From a checkpoint of a small encoder-decoder audio transcriber: encoder num experts 16.
Rows from block 3 of the audio encoder of a small encoder-decoder audio transcriber, named by matrix and row number. Rows with one number within an expert belong to one neuron, the router's apart. Each number is 128 + 24 x the weight over its row's rms, rounded and kept within 0 to 255. All counts start at 0. Numbers have three digits each.
After each expert's rows are labels from the 100 clips, of 14976, where the router gives the expert most weight on average: "responds to" is what is common among them. Only what is clearly more common there than usual is listed. The data: babble in 24 made-up languages, each with its own sounds, syllables and stress or tones, from a formant synthesiser. In brackets: how many of the 100, against the usual share in percent.
# router: slot weights (encoder.blocks.3.mlp.router.weight, 32x384), inputs 128-255
# up: expert up (encoder.blocks.3.mlp.up, 16x192x384), inputs 128-255
# down: expert down (encoder.blocks.3.mlp.down, 16x384x192, transposed), outputs 128-255

# expert 6
router.12:084144153151142114126121084132135150137110173105119125181119131111126149090145111152099123145134145123138201128130119118127092127131082044102120106150134123152152146151175112155099127109132166121126119146143180128150057117148142145169155108059110126129113120101127114088121143112109135131110134167104108114109152127123102162124060137129138117079098136139120141133132148077129163101137
router.13:097119165098109101105066168136100136130119117096123168143129156106088155145119101133135151157141129135120091137140160108107128150137152148146154132154064116108151125133124103136147092127133098167125101128146118152166166130134117133106118084060113115128118180179115154120126103118169134106142077139105139166109140130116113154119140114100151150143123101133122124093148156115079114138168
up.0:113144098141136091074140092114144136107099089107129159083114118134157128075112116102103105136133098120141145118137145145119119134139090135125128151144128155174117145133137115144131115129135132118132145138176130149150139161046152114123102169116130121098126110123125101157105155122153128118097138161140126099111096143119192144156192184184138112158097145115117143138114155117145077111169
down.0:110127125151159123160144125184135152125104107176132159121150094171116113139113126106128149123089109144097127131117163163123113115151154132127148147129119126144109105075192115159133120076093148129129159124101162132123186099078116159156104143145130156120098105143101151155121152137124152130130132103154158157112144110089102150134203122131129160120113142162141145092167122140107132130149
up.1:158124140130098142119094147179127148140136130097162110123093151146086102129133124130140169140168097144142115132144141131155159138152105104095164130140120181125110114158070153116131169132141148133122151146114079133146122160106103121112121159131137174133117147124120149125096138161116123170131128092172174151147087169129096122139143103101121085107174110138149164099120128174161109122106
down.1:128104155161092165130134143134141113154110139100088107127120112126171128137142137145116123137081174166123143129105149111152148118127126131117135099128131113102155138117148136145102120100105131104130102139119178152147151118126123137086155105068120120126146124111147131108132125125149164109131163141121138118110134129104123152189170098119151103151153171156162126110157131147114136101155
up.2:142080106161124121120104117106203113149086127056167168172108120114107142110089116141128145150129127148147134129139124122156182137071082139143150136149103150138132116100091108142115158130099125130123161124147112156129171125133118108131156120144147153117141142143141097097146156119188156151128112151102108087139086095160148136154147136125100132156138174133118127129143123109128110086117
down.2:105142152154095134119139102194082134157150116140138108137144119121150113127152147124117141151122144187106120147120134118191139145144135081140145135143144107147160126084135131134135143126095145099113117103113167163140166092078128143117113159128120164135127121152120162152136133185171131129114161095128126135116171116088078105123156128113143133101151176157160093119150108142132135098152
up.3:111121104101123117095125124085155109181099110125094145098170132083131131120114106103111101118096123116122144122134157130102145124169114152141082134110109124162103131120141124151058143114136110110125092149152116156134143083140162154116105163117097099121166132109140115152140130097151119101099104133096068119094119140090143121138149144180105123173088126122117135130157138164143165119138
down.3:128141080183104137124111129155139109154125118145127161105124077129085090127124145113118133137056134152134116097172115082124165125146147139131126120151140126156082129107134131181157103129087142130167151079102147149130162109098144109131104112156099169105150130132108142172102136122157131149154136130165158130129150111087157147196103150143093131153148136166149135114147086117159152112153
up.4:133135103109099131144108149111102086176123066131121174076131133088129107158145100111143140109081130118102120106116147112133126139150132135166136131117143126143103124112148125146077139110096105107112110166176131135129167078149166126151081141127103096148156118095143145186130098120157111110119129138107105127129151133083105083157157110176125119192127094148135139100142151161106160130147
down.4:148158079151098114127082145120116093168143127160115128085117095092096131133102141095109146161134142129113139105147134104119172150123138135130142124122134124171101091153185137141157090132138139143150130104117173142104125091108127061129126146147113114141148145151138127145115108127133125124140136173163152110149138158097146143214110153164092126144104153163149156150160108136129131108134
responds to: /æ/ (93 vs 23); voice: child-like voice (74 vs 25.1); /ə/ (54 vs 22.2); clipping (25 vs 8.1)

# expert 2
router.4:096132108132093136105124108096086090165136144148141130117150138103150145104091128188109115146129102140103075135112140111144102094139124082134151102141117132158143124122181100146143146125155108116152125133150133117129143134143086113146130138172104142153111124142166157133145106110130159156122083135095093106124120110134109124148075133113116156201105146165174135122121156149141138110139
router.5:118113108115114148085097143141110113149169121147123117118126150133154152120119137160144105119115075188150131119183115155137114111150159102117184080153088091155139115146176144125130121097154137149126079122146121139132158172147115137109118160152102137158085160169146113178117149123130108167097106123116146131105121134169099113165105114110124130163152107147161120089116138109145142138142
up.0:145148099121100129116092128157187115094077129065124147130133094094113168154117085126163132124117119148116115114121165107161165135140141152114128168154091168145144157087135108110101119172126140124123169189143156105143106127126110121109117124093121146116120122120107112153122107129121142127123126145133149119132100129118198110162095125122142151117129144143119092124123099113156105132173
down.0:121179133098070154151102132160072120096132155110149089125142106093161146150128119118105137122090128134107153140105131106164134113152132084141132115097127150127128134127162115092131123163125126126129108087129186111113106135095139160089125174068120129160147149122121136181114129165153132144127131094151071119147160132107083162202113133143085139082107142129115107136130151099126137117123
up.1:135110122127154115120120157155132123108154124163139141113124098103104166132147178128124118148090138128139107148133142124187080094177173135169184084122108131119159111149115114123180125111141145098114117134134153150141183117115139113118111195143115139136092129148149133146150132117115132147106111145132113116129156102163145108107118111119131154127156126142164158159110118125160057129136
down.1:156105131152121159153149128154119095142142130153126109106113097105147080126155100133125125106100150124176145105122172157158118151164113133124121161104134102139137129121127115123125141099115141154080100145131133149114166143108167111128136192142137131103146118100150124137161130110155145119106116134051185127119119121178142142098098161116103124137142125144176066125147120144120115138116
up.2:100112111141164131112112119142105134098133107109184138106119088145123132137137151124173130118141170143112151118147119136119139148119100154128139122158212116133143147145081149141133124125148079122143141107117099087167127079064148144141104096132179129135073119172114119128107120109132142081113121161144104106193169128161146121059143140140147118096142141129126160163117125135126111136103
down.2:109154150137136114132103136180148149103097139099144103119135090120165152115159152099130103126135114133086125131131131138127147166120127108154131102112137120127136112119167129099114120132108166129116177099103172100142121091086095188090163188082136121154132100155095116145176116117125117140114105106179099160116121099107115136146180144112117110073138120131094132130096121118131132141132
up.3:130148086127112131136154138119146117140116136117132131155153138154160138136135142129122138131144073124145110142089135109133098177165130110115079117127070149154140126173108135129128149178137097147152157124141127125130089160120128137134134115139160104113129115121096123147092129139124098148128143150164132178126090136142146111136132156113145146101066124107154143173133090144131116101143
down.3:138105147122163129128128113111132117144132117150143153132143132145081135138112146161164156135175143139115107121136158173116114098170098097113110139150139085135128163156145146142136128118145130138142147145140089131140086122144142097147096055166102109136134129156102136091099138141064109131101138129150107090162154141164081128075149140135121126126137104067124170120139111101114128152161
up.4:128152082131116102126167131123129132134108125100123121171130133143158121147133120128116133157136096143125099133084155086104108171144144112134068127143074150161127112156103114124143163163127112126159148131141137132135116156100122127129159129141145085111145139124093112143087133140121126165136140139158136177112091140132147114121127170146135130104065132102147154154132055125111114118151
down.4:141094137103135124102130115114135140163131154143128142119123121154069111137107149129154162133193145128143103177152167160123105097148100106132137146168152090146103146164134127139131133112143125139129106147139087138136076139147127108151123082194125118154153131154106149101090125151069104161123101125171134070148136144181089116068130121141119139123096111080175187166119127119137116146130
responds to: /ɑ̃/ (67 vs 14.5); /ʊ/ (47 vs 14.7); /ɔ̃/ (47 vs 22.6); prosody: stress on last syllables (44 vs 20.4)

# expert 1
router.2:140140157122119133097122135142151132097080145125129169153127150136128152113125145105116155142080083108128132116099164113140129127101078111152111173151106154156159160152129099153120135130101128094170101151154147127116105073107152174099133157156109130112140137083117169144141143112165149096080122108089096154146114128097119137120134127154110116141155152136110123142150144174120110141152
router.3:149149135094114123129134140141134119145140165154100093076147133126103116129112132124087086114132171156148137119163119135179120143127163123148117099073111152142095106112114125120140115131104131178131142128104147153090099167102122099142125158073107102149132153133138142104155107127116130174165111123133114136105065158102133097161107116104084157163126126153162105142142134114148151170124
up.0:107154176124116083148089158126101151099153182079114124140127145120131126128161154123135161124120141103122115152116132147149123121116105139149192174127097153084152153126138143106161085150126120135088119140111114137103114128140115184112156110152196136120119136118136144110163124168136132122130087132125134149121086130174107144126147147104118137103158107111125142128134141134125144107151
down.0:084166142136088125152074135146117141105131107113117142139158098128128124126157113162134109098113111099117158133087107145146104142164122085083123115125160134147132185100132161162110139140134110144123125130139150111128118169137139167132114181089098112137106131106135140162147162140167070135118133163166123115115162156130120147178159128140146062139117143118090175151100111121152126147113
up.1:125175115111086108081137100112118145128141135101101116167107130116159118118115141192151136168129093108127113089118161123138134138165141128149141135139119159150147110135116099147142132114135099153141156107136129123153105151122130130168132106163131170143092142148121132142133141151074128174104116137145114136154168165164087146149132121159115087104127157180158113097134105150169071115114
down.1:106150137129083162192114127096118096112095135086121104121145127093144097132160147141108141099090118121121143127158114105151099140168123085113135140118149135118163187119095162140110163146131110118142134079174089100137107164169143148103115169122103154137132122087155147136109121173133068149121116131133141106143137119152133151114113104144125098130130138113083134140134115134096124164119
up.2:134128115109137135103136141120082103144190155128097116121145158127159110147102114147125110074139151158147143125170124134099086129121161125094132129117131118143134161124165134108157083098134129146120095056104100124115107126133155100146130117175124115180113193088147142104176137092082121147122098120116136153129126159150125111107101128117114137154138096084134089141171119079130177163129
down.2:167159158138134123136125089137158113137181159120157123139140113157094154140167136140130117071159106119081114176135142156127080138158114066160095114136110149136154114126141091126127127110133116132145105096115072156135107114143081125142129112185102176138099106126167132129128135147090071149127137136143110099141125111145134133084163099125137121099120104085161181138152119151112137105114
up.3:134123135164131118103125136109129154143117138098147155139074146153152112081128119158163153126093125075100114122109107100136152119093110144143139118164130119105157133138141120165145107132086156090091143117112120106116140126159088187105121104162142142086117103113181127120142155144128165100093095132122101125105131110137126168118148148113115106152138154140106130149123118126161119093195
down.3:077099139130130159111142125172072113127112147115122145129120117123163119146129170117099152163094132156143170090120123148138108171167143122124098127131129108130129126140119125123151161103094162130144139134145103153128184126084120146146121160092125147141189154091106137169159108117150168178103118119102096140092136131127077131098186168131116152105172129065094053102117126150095136154145
up.4:130142129112123102124155117120085147151141148119131089154117151119144100129120142150106119086142147133097169100143138145068092133140165122130131117136164069141129156155139143110120080107176144120120085063117101142128112139133187108137115134177119101168083167078140142128150141096093116128133095119168124151137190136137130129111147124146113124123123101088111095119151140072143123137156
down.4:157141179142174123150098103122161135138155144110149133167121189156118155142161144123106112055171093099074091153140182136131093112143106091146126145118091144123120123116153114144111110115108114130128144150127080131131106138137113136096154136154116131143089111135163147086094147158135108119092115129110129095173125128169147152118118150104118122108145100144126164145127149164118113106147
responds to: reverberation (83 vs 34.8); /ɔɪ/ (61 vs 13.6); /y/ (42 vs 16.3)

# expert 7
router.14:145085121125134125142116140181099128094110070139085130122167156150165151119098149107121156129109137142144097135096134083119174117154092139131148154124153153122113123115070139102178135102119132113115174130118125139095129096129133152103111151090130120111142137174088112135138113140147139177124107121124143148094122107103105148098137123114142150143116114121110111140164107142136113159088
router.15:104142103116060142112128107106119122136158128131126120126110145082083135119148117117116145091141130111172156109191120137149145097177149144127139055140148141112140155147151144086127166123167132128119092097094110125117094089166100110127099123087130122134098162091133099129148148172140161140158150110149140133132118114121094117109110088123128117159182090127118108084157160198155110169118
up.0:107188109106114131145169121100098156151141144101122130111144115123148099131151166122148155150118137103162159116147094140141134145147174121080132075150169103174133133103128125141114114116145133121128147133107112114137082113138153152167124107135121147173134116095110126139151142158101084117145116114136161170113121132150093155167118228138087123091100168094131149099129114154153157166154
down.0:153138078108119101143143136107158142127140186063133080147143105121134154189098095085142150134165132139175090132102118146087134107071143135143115114133135131179136148105107125118132133109118161156127081139163155140138110144121118126135100089133152140151092091111154097126149112107095105153126160142107114161142079128125126133168110125129132103135113139141109108155156093105095147114114
up.1:141123141129144130162117098130131103123128117169148125189154168113146147119133141134099139128172132105144133113140144111132106143154121136122117148108143128125116138111112163146109140114176115105090097065131138160113131100122133140107122134129175124132158144150126162151133136121154144141143133132113120162111088113116175132114156110146139153114145133117113118154140113146144128112142
down.1:135136143128101154154124152100166161113089081124102159117108148109152128134135129138111133134136110101122103136112106106137112142139124106094154111128123133095124114123156137126116145155125148128119127101129108125081117137119114107141112157112102111108111125109086135113130120139158149086164152135143138112127128137093162098114122082123140095148129151095084170147108092137129091129141
up.2:141160153117097146110122089113129162124130162131127127106145163138129095100155117135121143103118130107131117158139165120140113125096116143109155088150117162123152180106139123145129111122091190182123123119099180093126094108104119123055131141108097165128115128067112144112141131182086106117115160072138160114132129133128148139168108128125120128113118147163114103081139139159147202149172
down.2:128118077096128109166122142105110108126157210076137099101134135135121133140106114098150136112167142152142117117108139167081098103076129133158142143174155131162152123110091124106103154098135137176134133131120098102112117124139124157164099111142148141159143097116166127115097149143109107134139124108104109137160079138115071151147130117157162144118140118127116124139135103093139134134124
up.3:127126135121120154135119105116087163127158180166152128111087145146084159109179173162160186130183138109134144169165119147124113142085153148119149114143131052098185156126126127149122146139142186137104156110110112113160093146160125165123154079161141157121111140104158136106129145187084137100114114101160153165160136134164045140113075130118134102166143121137134119119104148119137169134141
down.3:163140124113126133170130095127130124115157173116150097128116111158126159187126108102132139155149145161153119099105148177099119123069130150148114129164099114145170144117120136136127128122127140131154090157115086093142088153148125150141093092105154134140113106127138100136124138132092083136123144127119099142151080124141126129163122128135150131139165113155153113148178102129078139093103
up.4:168136136150098123101132134145145138093124128056125198122103154123138125110160180114155168128125119147108144113111086118115175140118131099137158130178103127153132165133145114126097103147093109161145170123133148127115127102099146189156154109093125119099121113112092114179131142145102142155121085152150138137115107111126139153140121167143132130124098171155162135133124137129167122125143
down.4:161144124109155091158100109120103134134182179053141088113110110185136127134150123080137126090187135151151106111109125138091097119092146125167095112166098116157158113140085129140105091125139155122134130148152122144124072108137129159108126069146153146132104130129170094103103135150108092130124177129124084146135084104137109133127143142142138128104151091142130126133121123153096151143120
responds to: /æ/ (65 vs 23); reverberation (65 vs 34.8); prosody: stress on last syllables (59 vs 20.4); /x/ (56 vs 17.6)

# expert 10
router.20:149129131122145121120109136143147133127136107061141147145116066095133159117103115135105093145139115163079072132124130142145154121138121151122144118133089143111135147142146125109133157114178098141129143116105102112122145142070187099123116151129138121152139083142122120134120142091138123134126071167159175109104081123137167126111142113131154117062171175145130144150122148132124078109121
router.21:099145140124138072111133077130107112116087156077158113118116184128099145116132115118104112151124094140116148103146106141140141105132121126162113207144093115099124145126102119105134108114179079113202121131109105127143155094153172140151137164108120124127167135146090144108101180107117136157110102135156126127125111185126123137136151165150151113119104140162113101128162106136108090093120
up.0:144146161123133129098115124109157115137137118124148179130091119086117153147114088143112103138122132139113124104131118129159101112093148141113113120151083148108173182121115124132093128170131107149149146139130129138164139105133159119111171130138119172130115130180104084141134156132127114138122129134102142169141098139136141127097135099106155110112171142091078119152092112113157107139151
down.0:071125127142133143128152168096123141140067130140144118120096069115104093147118146179146128121133121166145126154130113151087136111118163111153111150125131161134097147090116144110113122111098131158146079147121091144146143140121165110148132105146105122125096135119095145113099138164090138147129041145139134131097109103138169145091060143106103184148151120148112157144131086118122161140136
up.1:134162057062091142099141162159159104122136165116073112143158134139109125111107148115117138104081094135173135091146108088155146120168127134118098167132118115143109114140117110113175146117084124131156142125114171156125103142116167127118116128103138067137167148118104135156122051128105134120138158139160132137139181160076123102159075124151068136092104116112117119112153108132156116158154
down.1:131149128105125114108157115170122104098133127141123144121145162141145171120123098122100120103081117092117119116121112088151146106117131133137106104124130136149144090183117108164150115145106123108140117115115146082120138135102128147100109126120132129106133127151105138183138086113140145103106141150189089102143168138165131101171127111180111132084112137156122084126121131094115124125133
up.2:120119147113165114127137134117108102125140137142124161108154108122140104174142148080114123146123170101102133097132092142127112130124147145131130139098112119114127117149142097130147078113140134115146112110086140139082148116126154140140153154146131082180178156110105107103141161113102090138160093121128152141108076139166126089066120149116150132134112112128123137143098147151120105151146
down.2:176130160102099157141119086129121172145151117102160096134153152121124150141157137114135121133172120112121140097140178136103100151134095118117148113124124151130123120153121097123163148122172121096155137127121142187126071070141102124135157154111106122180139156143143130106152158122120116109094182118139093153108115131114119113124172101104128091102080099082160158106111127135125113118086
up.3:102129136149157127157138151150076174095117101145142104087107116118144132112128119097129113098149169146134141110127124117111095111111164143123134085149199125122166112128130106123122097131145149111120112119118082154116162102112147134098100161123120160110064123154122128121105196105138100092122113114141132106110183106150153184100131149134147128115128108097158162129126139098115155143145
down.3:082138141112103121146120124126116148153151143098134126147137180119121145114161111155145146123130141095117121105111125115160118127169116133146121120128144104147121119139136117098114128107162089095104169145135155185128112110150134159144141163140122104096146153124180126138167131146150113158101164115099134104103145112072113148127163094120138074131115133131140152148127111174178105132121
up.4:111155113106123107123137183180136120123100118135071151118116122148149103116118116126144103087105105139117107104126124108124126146171159168149058175114129157163107108111113122166117097075080164141132117105184116152093147142114140130079143125122095099103117153139096138142092108125164141125126143105136113159050167122092126090152158105129108133128088132123096127110129139140144118120133
down.4:124170078119089138130090117121137107137178113112108115137119146132128152114109117101116118126124155075147176134148130071090093145139099172107123121103132156153154156168130098108107121159168167140148151142122160135074121156138167130082161128118106130128126120139149101148183121139164138125139195121129100089094152142128117117199121111105123127138125102124152117132079133121122109133116
responds to: quiet level (67 vs 28.9); prosody: no stress (54 vs 25.5); /ɪ/ (36 vs 15.1)

# expert 4
router.8:119105110130149101154136113148104111158114152102109101121142096126124118125123130136118168129151163130127122145121157110118148090177133096117173109146088158079103116095147136142121122165120134060133117103121126112156143109112093116102127107115149081129130102119114162102115115091146102082139114102138146136113115130132119109125096121131153156116126118151090159127184133189135161133153
router.9:088145093150135121100112134147119126140076131110118154115145151133159140098107145133133155079138128119140129162132098118108173128095127112080119123149140107121116176059117112134152104138137083120146124109119142141119116137163140151138116080144128111142156110115103155089113127082105122123116150120156147148111070166138133126115139121090140122150113125160138153090108113103118173122108
up.0:117091113121096129128130156119150117126175106172121123106106125106066158127128134148142118142130107122108150169174145062120107097085153132114129148136138147091147124166111166109122134170154183146109129152141137106186165118136133110083122149094130154109113156119150106097147132163116139141127140132133125095170157124125093149141137170107139142107166117176114097111132106108101122123143
down.0:152099116150145105134075152113121138124151102114144118108099161113184158139136143130123121140144155141134116150113154138157118112138136108129156156095141119116155039158116132114137151151074123121133101092180117097107139098098133133093147139174147102128165118119112137108109139138089159154119109144156126087130156145147124092149129133123121153098171134143141083140136114136150157126104
up.1:076143114147140129102140111123180157129117135168146107111098082123132151116132116126131097129139105128112142119137144126150148148101142109113101100155153088178144163126133090153117136166096168132128175113134149110129094158158154132097123105137148151100112128164129116120148121095160166121107124081103124106085129110138090167119072125132117106163115145120145121149112120088130133114158
down.1:128119155143132118139109115107129161127115115143119155132082139113141151143149119125136094119148120154083111124142161132198127123094068128171144123094116121089131075159099108121128147203066106122121137101131128100116138108135115125134134094186160157075129114113152129123115143119093171114134136091104135113161131147140121117153134158119121170145184157142120101143153150116141156098125
up.2:108102122146139153155186104146110111114153114174170106112123111148105162116172163116123137130097120124166135160118095120154090158109107134120149112153140126170173099158100146140063151169132147132083146138113114096141105084117144168132126115126123147131111163125137102134108155180157151125129119105119150147157118066153129138086114161116172099105172133134141089122149137117101098161145
down.2:148131112133137125125103136140115153105163138086139121111119176122156148143157133136150138119108160161140122119118126128153127091124116093144143136095145113115154066131089129150129137146052097113105124117159101134120136113079161155097099132148156107122165125118125156109114136166093148140126153112163132106115184126139111091150101131119125138095180138120139079122146101091135169153131
up.3:133131123118105144107152165136121141116117107152110114165161112117122139155098160118102195110143099126114144086136109156099159178112138124144129124126190067116116148108141128141155071094130174127139088091158132113113135099144125155115162125121106116137114206152142100114145139090173107157127096118127105126121117103114123127111162163104139145123110113108091141115111188089112091138134
down.3:131112145178139136162103147136108150149096117112131147112137146110117134143124157116128144141150147123061097145148099121149153134140142160131107150110170116135144081123102098129089151159082079123144131150160087130129119099118156123103136130142149075122140142093143103149121134139102153112106092164128158115144132127116137115146092173126134119116117122100129154139153151105173135099111
up.4:105141115155162151121173093150104121100137143125147168112098198144117125139143149153120130098102136150138096128134116113102141105125106160120143128157155126103141104133107155170136155106081149127103139144146144152086100162088099120129158127183131149123136124126112128092124107154112202148147131155129167099160121102144110154133132113135109123124157116127137151142134180135108172126133
down.4:127111067136110143140078119096143137107146135104159095132107143106165138120081146148131125136129162152143128123069148128137150123101157129120133082087154120117153075158122156129113093122088127111139108101174125095128134165116151146092125145141174114122101119114107145118118132158099135127122111144146125096178115166156129133124130148087111151115150117156102099188162107071142136121127
responds to: /ɔ̃/ (66 vs 22.6); /h/ (35 vs 12.2)

# expert 14
router.28:143144126112119110164036141119124117114129117125146128096096130140167118138180106137116082177119102135101169125163107156141156121099121141103150136126134137158169162142137140156161147157118125128110159129120153162170099085116114129118136112087127159134147110088124109136128127119150139097126145123136134143165124118119074125146102121155112141108142106179105161121089159124147166152142
router.29:103165108119099149125164128151139126130130115125128126135109198164116104102109145146105099133145147111144143076128122178194149172098120105066142123153116178143175143116106136134140089151128083106132161103095094097132145109118112156110150156160124124134137115113099109124126122139120126083116141080119095116170130155142144107120083111134136124150148120156118107128110128090120126154147
up.0:088141138125214138159112134139093141172120154129097104150150087147122124129156158139127129147118198143138119167137199153109161087138125132158150140094142136117118069150162170120128112087118124140082118146131126150078074135118109137140101145152145103125155122126161131108102115102111114149150144098133138127114090110107107117137110114129104178138152101115124164147161145139122159153155
down.0:140152140071089154109120142136092152087146131127114124086107116104115129151164088110130098114151155130102135123168143118171122111132108068143133076160122116148178156148176111133149109107129142184132118127124129102109130146090129169130105133181122144105116125131157111096119078159101093111075147118137119163146163093130092109137130122112107143075117116136141076117126104117165141148109
up.1:145122127084142133151165136153121099137142130151104124138174106115119140165106138137114106140152149113142180143132158122147117140153141135133109091101141077104114126161110122130103136128163108123122144146125140141140152171118112087146094155178111101152145154079123162134175099109107113109148153158123155150148102121119118113092124100136114152090136151135137107125146099129122094160122
down.1:175144156122144115121096107135133115094162137149131125097122175126124112116153109133090140134094134090096137137186126128162106147096099105151135122109141136133118105117140111124172119102137157124172128115128150124121152132127120157106118100155105152131143103083192121130125145115108147117104086095072090131130166090142139109136139116086150170105102122182157172116119139174127138145129
up.2:128133119092108147171141130177121145150168136109100122140157159109113133138121155141078130078094121152113156163173139130165106091161150135139121146087121110129117094102157127138098079113128094149128106099149134114108121164144167158149083141132107114139150117129125160110148104140142146146152106206090107176091126125133146115144156124104128132147165122131142092123112178103128103153142
down.2:124173122085107103096095123143106149109175157130139105070127150091109107145166137116100133144139170085107130131173123156139087136112123097124142125138106097148166125200166120145160100108126140153121120143149173137135144154108102160117120105152103128136106122134193087174127108156121148127114093109100095092139158081145157087127131101122160155108100133168175114127142135169140118169092
up.3:124124150084097132133146145188091162140176113103106109108148160116145099117150134138107138089148116138107170136152115113118128136131142116126131141118130102109125153141144114106095094117150105173120127094138199143128136182147157153162099109136111133162116152111135152102158129163143121104141074129121145134121098125136107116147135171118122136140164099149175047128115151138125113146147
down.3:169197143074115113122122103143116160117178144120132130090158160121099134135159107097142132132143174124110180136140123131130065126096146084135153104105110093127139138190158113130137101120140140119137111117126147135123109151104124115115118110157123095121115120125203106153134109144126154111098063102119105113167137097120170108112134108117153186109105116171128129141128112147139125147088
up.4:125134099117114103085124133187152123111100140101122115141131126138133096120112101162131124111142118091139157113124115116153141112135123090106078152145156152130074131155096136139162101157144131134175100138094142085160160094112126087095091166156126125112145142118116143143144159113148140100117149122172080131124140181122148137138127079150096118115090140157128127143140099102166105123129
down.4:198099134152183154150135158133127112109141108123138112122164157156125129141100146108146141112125142158134139115125139145098144146127136136120139133126104133109115076142091137123141155129073136131130157164143111112132109080109152096118107127113113136120147109161087103078130152104112140094117128100181111142136124148134069125136133145144109107073107171106115094096109110081139151105120
responds to: white noise (90 vs 13)

# expert 11
router.22:148100135114134136101122136085075100130131125128150114138115103126139183110144145125123132121098142087140091102102119105092092109114130111135172119136155119124115146091114116146109096138141151132132100111124157161155158101161151108137130145149152108141108142133188117141148148133158171099099108155095113116128175114089096121079111117107104112147155120126114142145088146104097156138129
router.23:141128111163120165146146061119140153139153139101152136160103196135119138133107159154120133163161109125146144151157136125110066152134121119105153138136143120107149183119133116131101135159145116121090131127090077139128099107143156193134146126137084156136130112131119129120124119133141101142093121093136165129116126127154148170126122153132136115116151137098138115137131138164071126115100
up.0:120170158137118089077148153129091142122152126126143162101130083129142124108145174105069119119065148119110112093127102136076162146115121112118127121152129123138182156117160064128119120161153144097153110136127128152133119148123174112139123129170142101140102126102135157151080120140120134067087111113143141125143130171176089133081134116116132129125131103133145203119104158141133121162133
down.0:105137088107105172127104153098128092124174153105125104132086143093129131172102100126116079121127151101125143099126142125133086123106159129140116125140135099130119146132085140093132130140100115130114108133122141137136131132143124133118131109123138129158150155147142138152154121147134099144159136143086071105164117120090135150128112129113121125121139104089111103123142127142123115155123
up.1:105138134135120171148120125133150124060141102101098149152106130092089127134139117117150126165090116168133143118142160123112116106127122116142099144114103101167127111137141127129147159148088151156144129147181173109099171129111111170125134124099100131100146131155113107152145105132153135152166140130129112119073135102081171154213146146144116123121124097125122131134136099108126094120100
down.1:151105106105151123131150105115140111084139131158150134126122153144136132098123128131115165105146096108101145118110098152111115125104108107151120129131112146151146149094126096157110097089145110096138145120144121082145096105124111142154152117133114101103065147160148160120139119123073076103084086133170109130147127140174109115122132101087122172114128109135148143136138131133137153121099
up.2:173101151127121132153115120151120164137150125106167097136117111144150092124127174136128176167180154150165120208136116137104148142125103114123183139128104124068151164120138148077120164144161057123107139152092084094085102116126129148131113133151119110135172120110102140116098124137087127090104128097162111140135115085140155133134115145137133164115149145151189102104137082159111136110106
down.2:145149170145154124088115120152124133117082089153145149135154142121125153142143148147146131170100126125122116132158090132106156130122105110091123141124108110093108135116193077153120108153090110089138150152141166116126149118111099168098151161093150093130083134077114105159130116121199167098131104141172160148096183127093112124175189083119123127128112122152130145144112113139098121131137
up.3:144129152110140133115131101141138126106108119126141125176125078151129173133124140113069136127167157184128173121151138129159098129108115153121133150124124138124140130157117110104133118131124131163151150138086141108146114098128113145145168120085100166147121132115130087102149160118140125125145089146130153107155135118136170152122153168138148113098126179125104150128119092093111094126125
down.3:104119198140168145120176144167162157094114118134143129170119115175178119146154156123116135148119124175139118130131081174101169120136122121122116124117122116126135127099157132146131145126103172136168146128106132101106124171134157185086084154101157142138104130104100127056127144092145123128143127128183170165093113120129149109121144101128118120103181145145116116138133112125092141113081
up.4:126112151119141124153107097152127173139140124133119117122146100143133152130138131092113121128165144153106143184139128096154127117172122174120142102134151110110146153122142136137087123153130143127129156137075136099120111123105120066131146167140115156152105146145094141122135122128123116096087134112144153117136116134138112174094140152123144088045116180142129150142096095136119102138117
down.4:126181199130133113093137110140149159129095138120133134168139103161144108129156146120131113147145141150137144149114138197150148127166090108109128177117082132123147139083121160104159163122110162118136115114155095114117082160115112163102091134116153132105132120129108141077114111157100150135116148128152150125167109088157109146098127124138124140091147109160132091140115143133110135136142
responds to: /aʊ/ (75 vs 21); prosody: stress on first syllables (68 vs 24.7); /a/ (56 vs 11.2); /æ/ (47 vs 23)